python train.py --model="image classifier" --dataset="drawn small creatures on textured ground" --train_examples=203450 --image_size=24 --grayscale=true --crop_scale_min=0.8 --horizontal_flip=false --color_jitter=0.1 --targets=["colour"] --num_classes=12 --arch="vit" --norm="layernorm_no_bias" --norm_position="pre" --hidden_act="swiglu" --mlp_ratio=2 --head_dim=64 --fused_qkv=false --bias="qkv" --qk_norm=false --parallel_block=false --inner_norm=false --patch_size=[2, 2] --layers=12 --width=128 --positions="learned" --pooling="class_token" --label_smoothing=0.1 --loss="cross_entropy" --head_dropout=0.2 --init="xavier_uniform" --residual_init="none" --optimizer="muon" --muon_scale="original" --learning_rate=0.0087 --momentum=0.95 --nesterov=true --orthogonalizer="newton_schulz_5" --adamw_lr_other_params=0.0019 --max_grad_norm=1.0 --max_steps=9200 --batch_size=256 --epochs=11.6 --lr_schedule="wsd_sqrt" --decay_fraction=0.2 --final_lr_fraction=0.1 --warmup_steps=460 --weight_decay=0.02 --adamw_weight_decay_other_params=0.01
Rows from block 6 of a small image classifier, named by matrix and row number. Rows with one number belong to one neuron. Each number is 128 + 24 x the weight over its row's rms, rounded and kept within 0 to 255. All counts start at 0. After the name is the row's rms in percent of the matrix's.
After each neuron's rows are labels from the 100 images, of 14848, where the neuron reaches its largest size: "responds to" is what is common among them. Only what is clearly more common there than usual is listed. The data: drawn small creatures on textured ground. In brackets: how many of the 100.
# gate: MLP gate (model.blocks.6.mlp.gate.weight, 256x128), inputs 0-63
# fc1: MLP up (model.blocks.6.mlp.fc1.weight, 256x128), inputs 0-63
# fc2: MLP down (model.blocks.6.mlp.fc2.weight, 128x256, transposed), outputs 0-63

gate.233 118 [139 156  98  76 139 119 117 135 166 122 144 138 125 158 155  99 149 155  78  96 164 132 131 125 125 104 127 147 104 143 139 154 113 121 101 151 130 134 104 134 129 136 136 166 125 121 126 128 117 145 123 136 130 135 137 161 127  94 114  90 145 102 125 164]
fc1.233 125 [144 141 148 126 144 123 135 132 117 100 129 153 117 165 109 106 135 161  89  75 159 140 110 127  97 124 135 136 133 138 172 126 137 110 121 139 193 155 125 144 107 101 135 153 123 118 131 117 134 149 130 162 100 107 111 186 128 134 126  93 116 147 133 189]
fc2.233 119 [142  95 125 167 186 103 125 130 104 118 135 127 160 116 145 146  99  97 165 140  76 108 140 116 127 162 118 127 140 144 130 108 118 129 124 133 109  69 127 113 111 132 121 102 157 125 103 145 108 137 155 135 117 129 112 142  99 124 127 129 126 127 112  78]
responds to: plain (63); turtle (45); grey (38)

gate.127 081 [116 116  97 123  86 136 107  98  79 157 100 123 118 117 133 128 123 103 151 150  94 142 108 109 116 115 101 139 122 104 135  80 128 156 174 138 111  88  85 143 141 127 104 151 149 110 142 132  97 131 130  93 137 125 161  96 144 123 142 128 117  92 133  97]
fc1.127 074 [146 130 156 129 128 103 114 142 189  76 164 128  66 114 128 125 124 140  99  77 190 118 136 163 136 111 127 136 153 118 144 129 135 132 140 139 146 137 192 158 132 153 160 144 129 123 112 118 112 134  97 141 147  92 149 128 141 112 130 126 118 162 118 170]
fc2.127 076 [138 168 131 128 128 162  82 135 159 116  98 125 141  97 148 127 132 107  85 105 112 155 167 135 110 133  93 114 108 104 160 156 144 135 116 103 134 189 124 107 122 124 143 143 154 128 173 146 113 117 101 153 113 147 170 142 110 121 157 115 129 136 150  95]
responds to: spider (99)

gate.255 102 [172 151 150  94 106 104 133 140  91  99  77 123 132  80 148 141 137 110  95 111  96 178 150 152 135 201 125 133 165 143 103 143 143 111 144 146  88 123  98 127 135  93 143 152 124 109 126 172 129 144 113 104 116 102 122 112 141 120 112 114 130 165  91 139]
fc1.255 105 [100  81 156 133 117 121 151 123 134 157 160 147 130 136 123  98 131 149 153  92 152 110 128 104 143 105 128  69 114  82 131 104 153 156 111  99 137 143 111 150 135 159 124 127 115 154 159 106  89 140 142 135 140 139 147 109 114 121 147 149 147 103 172 165]
fc2.255 113 [ 89 108 138 137 144  94 125 113 127 156  98 141 140  91  76 116 147 117 138 143 127 119  93 132 135 131 142 187 155 108 146 117 142  87 147 175 144 120 140 147 114 180 106 125 126 166 117 113 173  82 153 144 136  92 150 118  94 120 144 142 156 125  82 113]
responds to: yellow (29); snake (26)

gate.115 105 [153 169 137  99 127 155 149 131 139 126 113 207 108 113 159 104 112 126 122 165  96 121  99 129 137  93 140 110 137 105 113 120 124 126  96 151 103  59 153 165 120 112  99 131 146 147 170  91 116 129 102 146 110 145 108 110 136 173 124 119  98  86 120  85]
fc1.115 111 [ 90 148 158 120 140 144 160  89 124 144 126 131  99  95 129 155 142 134  95 138 120 107 146 105 124 190 122 107 139 119 166  79 131 119 129  87 103 138 103 128 117 109 154 146  99 106  85 154 156 162 123 156 164 165 161 104 123  89 125 114 135 130 149 148]
fc2.115 106 [113 123 120 130 139 129 134  86 124 115 133 129 148 139 135  78 129  95 154 170  83  97 181 122  91 126 139 146 123 148 120 122 105 106 126 141 124 129 110 125 155 113 135 132  83 153 152 115 135 137 140 120 122 168 125 123  90 160 127 134 108  91 133 112]
responds to: white (94); plain (43)

gate.42 085 [128 134 139 155 109 155 113 124  91 128 151 122 119 168 157 131  89 105 155 121  94 157 128 129 107  70 145 113 126 143 113 129 142 127 130 128 151 130 148 169  93 102 105 130 152 108 140  76 138 112 101  98 140 113  88 138  96 113 113 139 139 116 137 155]
fc1.42 096 [105 114  74 121 151 127 177 155 159 100 126 104 134 115 127 178 121 134 148 111 155 136 127 155 138 154 140 140 143  95 150 107 161  85 113 117 159 135 119 140 152 136 173 141 109 117 141 103 142 185 110 162 134 131 152 166 127 139 105 123 169 137 159 103]
fc2.42 090 [171 131 110 154  83 128 126 111 141 115 139 163  92 135 138 131 108 150 143 136 105 161 139 114  94 144 157 141 137 145  93  84 145 117 146 120 169 168 107 100 136 154 145 136 158  85 136 137  94 111 167 119 103 110 105 110 108 118 129 128 102 184 176 121]
responds to: large (65); scaly (56)

gate.104 097 [136  95 107 120 137 104 106  88  70 138 105 138 147 138  98 129 146 136 141 112 169 141 133 108  80 132 129 133 147 119 141 145 127 153 100 153  70 134 138 118 129 127 136 123 146 157 139 167  91 114 110 132 173 151 105  99 120 119 176  94 100 111 115  99]
fc1.104 096 [119 133 119 141 144  90 173  97 132 142 141 133 188 169 120  89 144 154 165 135 179 116 155 159 101 125 126 168 157 157 129  95 114 151  99  97  75 109 114 145 143 130 104 139 149 136  99 127  77 131 148 126 116 189 151  81 152 117 119 106  83 121 151 180]
fc2.104 105 [107 142 107 133 125 140  75 118 110 105 125 158 130 144 112 155 156 163  56 113 132 142 158 184 143 121 128 146 144 170  70 133  93  93 160 114 162 134 157 172 123  90 104  92  91 147 110 153 132 152 154 118  96 106 148 136 134 121 138 177 130 138 171 118]
responds to: yellow (35); turtle (32)

gate.189 091 [138 129 161 100 124 142 157 116 100 162  83 145 142 124 143 166 128 112 130 127 123  83 177 187 147 122 131 171 116 144 142 117 103 123 108  85 145 146 103 145  99 120 142 131 138 199 147 144 124 147 152 108 147 142 138 152 164 107 112 101 145 115 121 120]
fc1.189 087 [150 169 125 113 124 175  92 164 117 106  94 115 134 155 127 176 137 100 115 114 150 140 111 140 138 110 150 164 116 127 141 127  96 139 100 110 121 141 127 166  98 102 135 139 111 137 125 128 144 160 150 141 105  93 149 129 107 153 123 101 101 149 131 167]
fc2.189 088 [125 190 123 129 134 123 124 134 137 159 189 131 114 160 164  83 102 121 116 179 121 104  99 125  74 132 116 110 110  66 118 122 120 122 137 140 105 104 116  93 126 112 139 106  99 128 128 131 153 129 162 132 102 116 131 110 106 141 156 129 126 169 158 155]
responds to: plain (68); black (48); white (36)

gate.126 111 [140 135 101 124  80 137 132 109 126 131 160  93 129 127 120 121 126 139 139 151 107 118 133 153 160 121 117 104 103 143 106 131 118 104 104 135 140 127 102 121 134 151 109 139 119  86 171 114 187 109 162 173 175 117 120 130 107 150 154 136 166  76  93 138]
fc1.126 107 [130  82 162 135 139 103  97 117 120 124 149  99 107 104 152 177 159 142 117 117 132 116 126  96 186 125  91 121 134 106 147 149 156 105 129 117 171 106 150 129 148 131 135 100 144 116 142 160 115 157 134 147 179 138 130 148 115 110 130  65  98 136 165 165]
fc2.126 106 [119 133 118 125 129 152 110 128 139 106 137 122 147 175 140 106 133 157 126  97 155 136 125 135 106 119 157 125 152 109  90 140 119 121 175 112 102 107 129 137 116 128 130  91  95  97  98 173 147 122 125  95 170 112  77  97 103 112 113 138 109 155 146 121]
responds to: yellow (42)

gate.63 101 [149 107 141  92 158 121  85 134 124 155 147 154  81 129 164 129 123 148 178 180  88 164 141 116 119  95  92 146 136 128 127 158 110 133 134 140 170 129 150  85 125 103 114 113 144 134 138 124 126 139  96 112  81 100 131 141  72 101 158 168 115 163 121 131]
fc1.63 093 [109 146 106 110 142 102 129 138 167 119 127 100 114 106  96 121 141 123 140 181 100 123 115 120 152 130  66  96 103 129  78 102 100 145 139 127 121 146 125 139 123 140 141 141  94 149 142 172 132  90 140 192 111 136 169 131 117 127 140 160 190 151 171 139]
fc2.63 094 [146 151 160 113 100 135 136 136  99 113 143 113 136 125 136 152 140 105 140 110 163 126 140 162 130 105 134 113 102 167 106  81 161 121 102 123 145 105 115  98 110 174 136 134 112 146  95  89 174 103 111  98 153 176 142 146 125 134 100 129 103  87 103 142]
responds to: white (82); plain (37)

gate.90 094 [ 51 135  98 120 121  72 142 138 147  95 132 151 115 130  95 115  98 125 107 104 115 119 130 159 126 109 129 129  98 140 121 143 132 112 134  99 110 109  88 116  77 124 135 167 132 148 136 147 146 102 137 120 191 151 130 158 126 168 146  93 109 126 123 157]
fc1.90 093 [133 106 124 105 107 152 134 154 182 136 159 142 120 122 100 107 129 152 143 151 161 135 127 131  98 152 146 120 122 123 117 151 148 160 115 163  97 135 145 116 120 164 139 110  95 134  80 122 133  82 103  84  85 131  84 122 131 129 108 119 138 194 117 111]
fc2.90 100 [137 132 104  86 105 166 152 124 110 130  94 125 104 155 127 140  98  76 166 133 135 124 101 122 158 155 102 153 129 116 156 139 155 126 129 117 102 113 135 140  84 145  88 138 131 160 160  87 170  91 114 177 147 137 165 122 132 158 160 117 125 126 148 115]
responds to: large (62); yellow (38); pink (37); creature: turtle (32)

gate.243 048 [177 156 151 134 127 150 129 179  98  94 130  88  94 105 168 161 117 161 127 140 122 157 144 174 104  92 140 134 130 124 110 132 165 131 159 125 140 160 127 105 116 128 139  99 138 110 113  98  87 113 104 126 138 145 144 166 146 132 136 129  99 120 173 127]
fc1.243 048 [154 130 132  93 105 112 132 100 144  93 128 121  83 136  94 134 118  86  89 124 163 133 134 123 119 125 133 124  90 164 102 150 109 144  78 105 121 135 153 124 130  88 132 130  72 115 115 124 112 114 123 133 171 152 102 157 124 119 153 100 120 122 105 104]
fc2.243 049 [130  98 117 144 105 106 160 119 131 132  89 142 146 144 128 117 160 117 103  81 130  71 150 134 101 135 145 132 147 113 131 123 102 129 113 114 103 138 164 133 122 119 138 191 134 106 136 141  93 131 163 134 164 137 142 159 150  97 126 171 140 125 163  94]
responds to: white (99); large (57); plain (41)

gate.68 083 [108 117 140 159 160 116 128  98 161 125 158 159 128 182 174 159 145 118 134 114 122 116 152 110 107 101 119 132 153 115 106 142 122 121  87 107 149 109 161 131 117 116 164 102 108 165 130 148 151 116 131 135 105 119 115 124  92 129 152 137 111  95 122 112]
fc1.68 079 [125 100 117 151 134 155 122 126 140 157 121 102 160 130 157 137 167 133 170 157 130 139 130 156 138 116 136 127 160 128 107 101 112 160 118 121 108 138 132 138 149 124 120  85 115 164 138 167 151 130  95 136  93 129 137  88 108 123 133 123 114  92 130  92]
fc2.68 074 [104 128 153 121 100 159 159 164 148 114 105 128 121 103  85 115 170 186 109 126 117 157 108 101 162  92 159 145  96 122 114 120 123 153 125  74  94 118  96 145 152 129 116 145 122  88 153 142 158 122 148 133 133 142 105 166  98 168 155  70 133 118 166 140]
responds to: snail (70); scaly (43); red (29)

gate.131 109 [155  99  80 152 149 116 162 113 135 141 158 134  82 136 116 132 107 100 131 120 137 113 134 159  73 118 129 116  72 161 119 120 142 157 135 104 155 150 112  98 118 121 116 154 138 119 101 147 150  95  99  79 136 145 111 122 114 174  98 201 171 117 128 147]
fc1.131 096 [154 172 186 117 139 183 108 118 167 130 127  98 155 127 125 151 156 114 154 129 125 151 154 170 133 143 138 137 105  94 131 131 131 114  88 119 105 186 117  99 144  79 107  93 139 135 122 135 125 150 100 130 112  78 141  98 140 151 107 160 108 129 127 131]
fc2.131 095 [115 157 113 162 144  67 127 106 103 119 102 155 111 129 137  99 120 135 136 122 138 138 121 114  84 138  94 156 117 160 113 136 137 157 127 106 154  58 144 142 174 129 141 142 159 108 128 130 165 153 175 140 120 156  88 118 138 107 110 123 136 127 143 143]
responds to: plain (38); snake (36); blue (25)

gate.252 114 [140 133 120 151 147 122 148 151 148 149 144 123  89 104  98 134 108 152  90 160 108 141  81 133  94 147 111 150 122 107 127 155 108  79 129 133 119 142 133  79 134 148 150 126 124 143 114 125 133 141 121 126 166 108 161 176 145 145 138  98 121 138 131 171]
fc1.252 128 [131  89 132 138 171 123 139 141 135 128 147  77 113  93 120 181 141 142 118 125 100 160 117 174 105 144 135 156 125 142  84 161  96 136 136  86 106 164 115 136 117 118 118 171 164  99 165 140 100 131 151 140 156  97 173 142 140 113 142 143 106 124  90 141]
fc2.252 114 [140 149 199  93 114  99 174 157 120 110 164 132 141 112 147 147 125 113  85 129 116 154 154 112  99 128 120 129 104 148  96 142 151 126 115 132 116 132  87 163 139 133 130 144 132 124 144 145 144 152  90 124 115 132 144 114 117 108 103  81 110 175 162 140]
responds to: snail (87); orange (34); grey (26)

gate.57 078 [105 110 136 174 140 118 161 162 115 129 112 112 155 114 103 135 158 149  84 104 124 134 129 151 162  85 159 127 109 113 112 115 124 109  84 126 151 128 119 148 153 106 169 125 127 155 171 137 100 118 104 165 132 135 103 163 101 106 142 149  98 148 100 120]
fc1.57 066 [112  97 131 128 153 191 103 122 157 127 150 103 116 128 102 128 123 140 131 110 168  79 170 165 131 156 125 128 128 125 111 148 136 119 101 144  93 110 116 115 180 151 111 112 169  87  80 129 131 135 172 121 123 112 128 120 139 139 116 114 127  62  94 115]
fc2.57 064 [107 120 139 150 126 110 147 119 120  84 120  96 148 105 120 159 150 110 153 100 111 131 117 118 146 114 132 134  99 135 121 126 111 156 113 132 146 135 122 137  98 118 157 140 124 138 133 119 119 102  89 122  75 128  91 136 187 126 164 122 131 168 135 142]
responds to: jellyfish (26)

gate.232 132 [ 41 146 132 126 126 124 157  91 124 105 136 138 108 118 110  87 100 139 153 122 187 129 119 164 142 106 119 110 139 125 115 146 137  77 136  96 145  93 147 149  76 134 105 156 101  68 117 117 143 145 123 126 140 139 126 111 146 133 130 146 142 147  97 154]
fc1.232 124 [102 109 141 136 105  66  93 108 119 140 134 150 159 133 154 168 182 123 116 139  85  96 132 136 102  99 142 141 143 144 125 143 117 141 126 101 125 127 122  97 146 144 128 114 152 146 117 115  81 135 118 133 121 137 101 166 123 132 103 145 122 116 147 118]
fc2.232 113 [140 135 137 154 144 134 121 147 105 104 111 115 141 163 132 116 162 145  89 129 137 157 128 120 144 128 122 125 127 106 120 101 126 129 118 115 158 143 108 139 104 148 144 141 134 102 122 112 111 106 160  83 149 110 157 112 111 112 116 133 106 109 112 153]
responds to: large (61); plain (43); yellow (32); creature: turtle (31)

gate.39 090 [133  91 131  79 113 101 122 124 152 119 104 150 104 142 122 164 110 111 168 119 117 172 122 109  96 121 135 153 115 141  91 129 142 124 139 123  86 169 155  85 145 133 141 134 164 157 159 132 147 171 122 124 103 114 108 100 148 118  91 132  97 166 160 118]
fc1.39 102 [132 144 118 125 144 105 137 138 120 170 149  87 167 106 107 116 138 121  90 115 168 154  70  88 131 106 164 136 138 124 143 110 134 127 140 125 139  80 141 158 129 156 160 130 120 104 144 114 111  99 123 118 183 108 158 149 114 130 127 113 121 141 118 127]
fc2.39 090 [128 120 109  78 150 175 141 102 136 119 136 149 145 175 108 140  95 188 141 145 134 145 105 129 114 104 135 147 125  89 136 131 108  93 135 122 179 141 120 131 105 157 127 152 125  96  86 145 160 129 113 166 110 137 155 169 135  97 137 144 144 129 134 164]
responds to: large (74); fish (28); yellow (26)

gate.213 085 [104 129 146 103 144 109 119 121 133 113 121 132 105 129  96 143 136 114  99  76 135 155  91 165 137 149 132 136 122 129 103 148 138 163 126 117 116  74 135 164 161 109 134 150 146 130 148 130 161 104  86 145 113 134 119 150 145 110  93 157 120 102 134  91]
fc1.213 082 [138 162 126  91 137 118 107 152 123 123 137 162 173 129 148 131 158  96 141 123 130 111 140 102 120 158 102 125 178 165 142 132 101  94 111 136 117 147 117  94 131 143  73 124 130 162 109 118 142 175  99 117 171 123 160 165 145 112 156 129  64 185 142 129]
fc2.213 083 [130 107 124 123 104 109 140 163 120 143 145 162 107 148 113 140 170 150 118 173  97 162 169  95 111  91 143 134 141  92 181 131 109 128 102  97 127 107 135 142 138 138 108  91 106  68 123 117 152 142 180 152 136  96 137 122 121 134 123  94 112  93 128 166]
responds to: jellyfish (50); purple (27); black (26)

gate.79 112 [100 170 105 106 141 119 130 133 125 125 148 125 115 133 192  89 166 131 108 111 124 118 163 113 102 124 153  90 174 151 164 154 111 135 111  90 146 130 150 115 122 113 158 142 115 128  99 138  98 150  72 135 162 156 137 114 114 113 172 154 104 157  99 128]
fc1.79 106 [112 125 131 130  91 116 142 179  81 143 105 127 119 127  99  82 111 133 162 127  96 112 104 141 144 116 156 104 166 140 148 181 125  96 120 123 159 156 142 119 145  80  65 125 151 145 143 136 116 125 167 156 120 162 125 137  95  77 135 148  94 124 132  86]
fc2.79 098 [116 109 103 132 151 123 140  76 114  83 130 129 149 102 153 124 160  82  80 123 107 119 129 162 110 142 137 159  58  97 136 141 148 130 148 159 138 164 139 133 117 131 131 130 147 140 122 142 134 117 105 169 101 123 115 157 129 112  69 157 100 125 114 115]
responds to: yellow (47); pink (45)

gate.250 100 [104 125 163  79 116 115 110 113 135 173 196 119 130 128 133 168 179 137 130 116 138 159 137 103 108 121 110 126 160 107 170 109 111 131 117 112 115 102 109 165 123 135 118 113 125 159 105 104 122 160 128 149 139 133 135 103 150 141 114  88 123 147 145 150]
fc1.250 096 [ 98 131 119 114 107 133 140 110 133 180 157 122 120 108 116 126 149 129 165 138 163 128 153 123 162 124  85 144  98 116 157 119 162 100 146 125 153 172 116 150 122 115 120 103 106 141 107  83 164 145 138 136 122 119 124 104 135 142 127 129 145 145  72 152]
fc2.250 108 [157 136 143 164 136 141 117 110 140 107 120 121 104 171 132 115  94 147 128  82  58 118 113 149 136 159  52  99 138 112 137 151 133 138 135 109 128 114 143  77 158 135 103 136 139 121 130 180 117 116 128 122 118 114 105 116 117 118 119 130 147 132 110 138]
responds to: yellow (32)

gate.1 105 [114 137 141  83 118 116  86 137 137 100 125 112  83  76 133 161 140 193 140  91 143 135 156 168 130 156 101 152 145 112 151 149 104 141 105 122 154 155 124 135 156 146 134 117 123 117 117 134 113 107 108 137 122  96 190 158 145 110 134 136 134 200 164 163]
fc1.1 095 [156  81 160 143 129 153 149 150 134 127 154 149 117 157 123 127 147 120 131 157 145 127 140 149 150 166 125 118 170  96 112  85 168 136 115 150 142 139 154 146 112 144 135 171 121 118 123 107 112 121 146  95  97 160 126 106 103  81 150 140 108 115  91 131]
fc2.1 094 [129 148 110  94 157 143 116  98 134 171  99 128 152 129 136 126 112 120 106 140 134  99 135 131 124  98 112 135  80 147 120 119 153 102  94 119 157 147 162  87 118 171 109 149 139 129  95 103 134 112 190 127 121 154 131 126 137 137 158 138 117 153 130 151]
responds to: snail (40); black (37)

gate.194 074 [141 103 114 102 101 143  94  93 125 104 119 156 121  85 160 160 104 131  98 123 131 153 149 138  98 109 180 157 155 154 141 161  82 117 110 162 129 173 129 129 121 154 121 116  99 124 120 145 167 104 150 134 113 102  91 140 132 123  82 174 104 112 137 131]
fc1.194 082 [174 131 113 152 104 137 170 117 105 145 129 153 166 125  81 116 152 103 153 107 108 114 161 143 136  80 161 126 146 144 166 136 118 136 106 146 138 106  97 154 153 107 111 173 107 131 159 169 103 125 146 101 163  95 100 123 124 137 137 102  94 139 130 100]
fc2.194 084 [141 109 145 114 123 123 123 141 121 117  86 102 161 129  63 131 151 155 139 135 147 120 147 101 112 113 157 129 147 133 127 106 102 136 107 137 142 148 150 123 114 144 160 141 123 123 142 126 148 161 100 128 124 162 138 130 180  85 149  94 170 132 171 133]
responds to: snail (58); purple (30); blue (30)

gate.51 069 [141 135 117 102  99 133  97 110 138 134 116 105 126 102 126 106 111 118 127  68  87 156 153  98 135 125 139  95 154 134 141 161 109 144 147 105 133 159 124 100  82 108 145 116 151 168  97 125 104 129 121 162 124 168 166 125 139 163 126 120 128  88  94 145]
fc1.51 074 [143 115 135 129 148 112 123 161 117 120 149  91 110 126 158 115 118 138  95 111 155 128 103 120 133  94 149 144 113  99 148 119  96 140  92 139 116 115 138 128 125 118 171 125 109 163 135 174 103 137  86 183 121 140 131  94 160 116 106 140 111 137 109  99]
fc2.51 073 [173 177  98 161 129 121 130 149 136 104 102 142 112 135 105 110 132 156 103 110 136  82 145 173 140 126 128 127 122 148 185 147 145 116 140 131 102 120 128 140 125 121 119 138 177  93  98 163 137  74 124  90 137  98 165 155 186 116 111 109 113 122  87 148]
responds to: yellow (30)

gate.207 084 [180 127  91 126 107 131  85 148 124  95 110 152 131 130 136 177 116 168 146 113 162  90 121 117 102 103  87 137 139 137 113 154 183 137 145 129 129  97 153 111 143  97 173  82 113 103 156 149 130 133 155 116  93 135  97 133 109 147 121 138 132 118 166 123]
fc1.207 084 [108 126 117 113 157 139 123 129 116 110 127 137 120 157 131 105 153  80 153 121  76 131 153 152 133 122 186 154 160 171 155 128  96 122 110 153 163 140 104 125  99 184 135 135 156 167 170  82 126 118 133 163 165 106 125 136 128 132 134  66 116 150 116 153]
fc2.207 081 [146 140 101 171 137 175 138 112 108 142 137  98  74 111 170 171 115 159  85 155 110 148 130 127 122 136 162 141 123 132 102 115  98 127 130 113 114 146 115 132 101 157 103 116 191 120 148 112 105 157 106 106 103 127 171 137 165 102 149 164 128 173  95 132]
responds to: large (68); pink (45); yellow (29)

gate.119 059 [116 136 161 124 113 136 126 113 102 163 114 140 114 156 134 107 139 170 135 116 123 142 124 124  96 132 115 126 130 120  73 116 115 109 136 177 159  94 161 167 166 119 111 120 104 128 109 159  96 100  96 127 138 196 106 130 131 114 131 142 121 113 149  85]
fc1.119 060 [127 108 101 112 102 121 162 153 141 105 137 134 108 142 145  79 153 134 155 126 141 140 129  82 105 110 165 134 162 104 130 135 127 123 136 121 143 119 145 131 164 193 102 171  83 114 140 125  54 161 108 138 146 153 161 146 153 129 124 106 143 163  93 120]
fc2.119 057 [149 134 131 118 160 106 149 123 100 102 105 127  93 102 121 152 145 144 113 147 162 165 148  98 172 145 151 129 135 155 183 140 144 125 100 160 136 145 116 145 111 126 123  82 165 118 119 131 160 121 151 138 138 109 111  95 172 119 106 159 119  63 117 101]
responds to: spider (31)

gate.34 086 [145 155 117 132 108 131 141 149 107  78 133 127 101 118 125 115 151 132 143 173  80 144 165 121 149 133 114 145 109  77 102 139 137 166 137 129 170 157 130 151  80 130 108 165 142 158 174 142  91 139 123 115 107 102 133 193 126 119 141 119 133 118 116 119]
fc1.34 080 [169 175 122 116 127 119 136 129  87  53 142 137  83 145 125 121 163 128 144 153  92 147 148 141 121 122  81 145 108 118 163 104 124 171 145 102 133 137 116 176  87 117 110 138 141 152 189 170  88 140 128 102 103 146 129 188 102  88 150 127 128 130 135 104]
fc2.34 080 [ 69 103 154 123 144  99 134 104 128 165 133  82 152 116 135 127 130 109 128 136 115 116 135 139 128 126 139 129  79 157 138 147 107 126 174 143 106  95 170 112 126 140 109 106 120 106 104 135 143  96 162 121 172 123 134  86 130 103 166 173 134  98 105 104]
responds to: white (97); jellyfish (30)

gate.71 097 [154 140 100 141  99 122 163 147 134 116 105 105 135 156 148 154 121 167 151 156  92 172 101 109 107 121 151 172 123 105 142 116 144 106 101 116 120 116 138  86 124 111 122 114 135 116  88 126  90 111 149 128 133  82 113  72 108 125 108 132 101 161 114 142]
fc1.71 097 [110 104 128  99 162 145 107  94 106 152 127 143 133  94  84 111 139 103  93 127 116 124 148 120 135 152 124  67 125 151 117 189 119 142 139 129 180 147 108 171 107 138 123 131 106 148 174 115 142 143  90 159 131 179 147 160 151 151 142 103 186 128 120 109]
fc2.71 097 [138 147  88  61  84 148 118 173 142 135 126 101 168 151 144 139  96 102 141 116 125 118 105 110 157 122 107 110 103  79 107 123 120  98 125 147 156  93 129 180 141 142 149 124 102 148 127 169 120 120 151 117  91 133 117  97 136 146 122 123 125 144 140 154]
responds to: white (38); spider (29)

gate.217 125 [145 108 126 141 149 124 138 123 117 170  86 159 150 134 137 142 112 137 163 157 143 120  90  95 107 138 107 134 111 126 153 124 169 178 134 115 107 134  75 104 182 115 143 135 166  99 169 110 148 143 119 146 152 149 132 117 123 150 111 168 146 160  95 104]
fc1.217 127 [163 102 134 157 118 123 128 115 163 120 147 130 125 121 138 118 131 117 105 116 122 129 175 146 124 138 155 123 114 165 133  98 119  81 134 118 163 142 165 142  75 134 100 173  94 140  86 141 116 115 136 128 116 111 117 122 137 111 144 127 120 136 206 127]
fc2.217 130 [144 152  76 160 160 120 119  98 138 112 111 131  95 104 152 138 108 144 127 112 115 171 109  95 150 151  95 133 132 107 157 135 106 160  93 104 108 171 166  90 119 140 143  92 128  98 149 114 112 165 109 158 106 128 124 148 136 148 137 130 129 112  85 141]
responds to: spider (61); black (45)

gate.175 102 [111 148 150 127 121 110  95 119  64 130 116 119 121 152 127 135 126 124 124 128  62  71 137 124 151 112 120 116 105 123 149 125  88 147 114 103 112 138 111 116  92 121 145 161 146 163 158 133 110  97 152 138 159 128 160 136 110 141 149  81 167 121  73 131]
fc1.175 105 [ 96 140 144 135 104 168 104  73 138 108 132 109 181 139 111 159 150 118 134 146 136  98 145 154 119 116 116 122 112 110 110 132 111 149 112  71  89 132 124 104 134 124 127 116 120 111 129 141  95 121 124 112 164 134 129 133 121  84  99  94 139 114  83 118]
fc2.175 108 [100 161 134 123 140  86 157  74 122  82 134 110 117 156 107 136 164 138 128 144 157 148 121 137 107 141 135 131 126 116 147 108 163  85 151 127 146 177 139 150 109 101 118 108 110 172  64 131 116 109 146  85  85 154 136 161 138 115 131 157 146  95 144  97]
responds to: large (52); pink (27)

gate.237 136 [120 179 107 113 158 143 124 158 127 131 127 117 114 150 175 123 110 104  73 149 131 162 104 165 125 141 150 133 125 159  79 162  92 110  99 163 124 135 114 123 124 103 150 112 162 112 138 132 133  93 102 137 153 107 136 119 143 168 148  98 140 120 118  87]
fc1.237 137 [111 143 104 129 119 105 129 121 168 132 132 159 140  89  96  60 166 130 105 134 131  79 141  94 132  65 129 156 114 150 133 144 126 126  96  96 128  84 136 132 174 166 147 151 108 141  99  99 107 124 160 174  85 112 142 114 120 173 110 144 145 126 146 166]
fc2.237 135 [154  88 128 100 137 158 103 153 130 124 124 171 133 133 172 118 142 103 152 161 162 120 113 122 143 107 153 155 111 126 149 105  88 133 114 144 112  69 106 133 129 151 125 106  88 159 125 144 132 106 107 152  91  94  94 121 136 136  96 123 162  91 119  88]
responds to: large (67); plain (62); orange (39); colour: grey (26)

gate.146 091 [134 125 136  96 162 157 148 127  73 120 151  88 126 118 133 137 194 164 114 119 114 109 149 132 131 160 118 137 135 137 102 127 120  99 135  92 122 140 135 154 132 114 112  99 139 142 163 168 137 119 157 151 139 146 106 132 201 112 119  93 104 141  77  97]
fc1.146 091 [133 145 150 153 134 128  78 146 114 125 113 147 146  99 149  96 177 113 127 113 170 142 158 116 139 132 136 134 136 125 166 132 130  86 133 116 135 191 144 120  98 151 176 123 155 148 110 124 126 110 148 125  99 145 174 146 112 142 104 128 121 125 119 138]
fc2.146 086 [156 132 105 113 126 169 118 142  83 142 148 101 129 104 135 108 129 129 139  72 117 139 151 176 141 167 139 117  70 128 122 105 107 164 122  90 123 131  85 158 142 129 145 120 148 148 143 160 153 105 147 133 109 124 109 161 165 160 143 135  94 149 140  96]
responds to: white (97)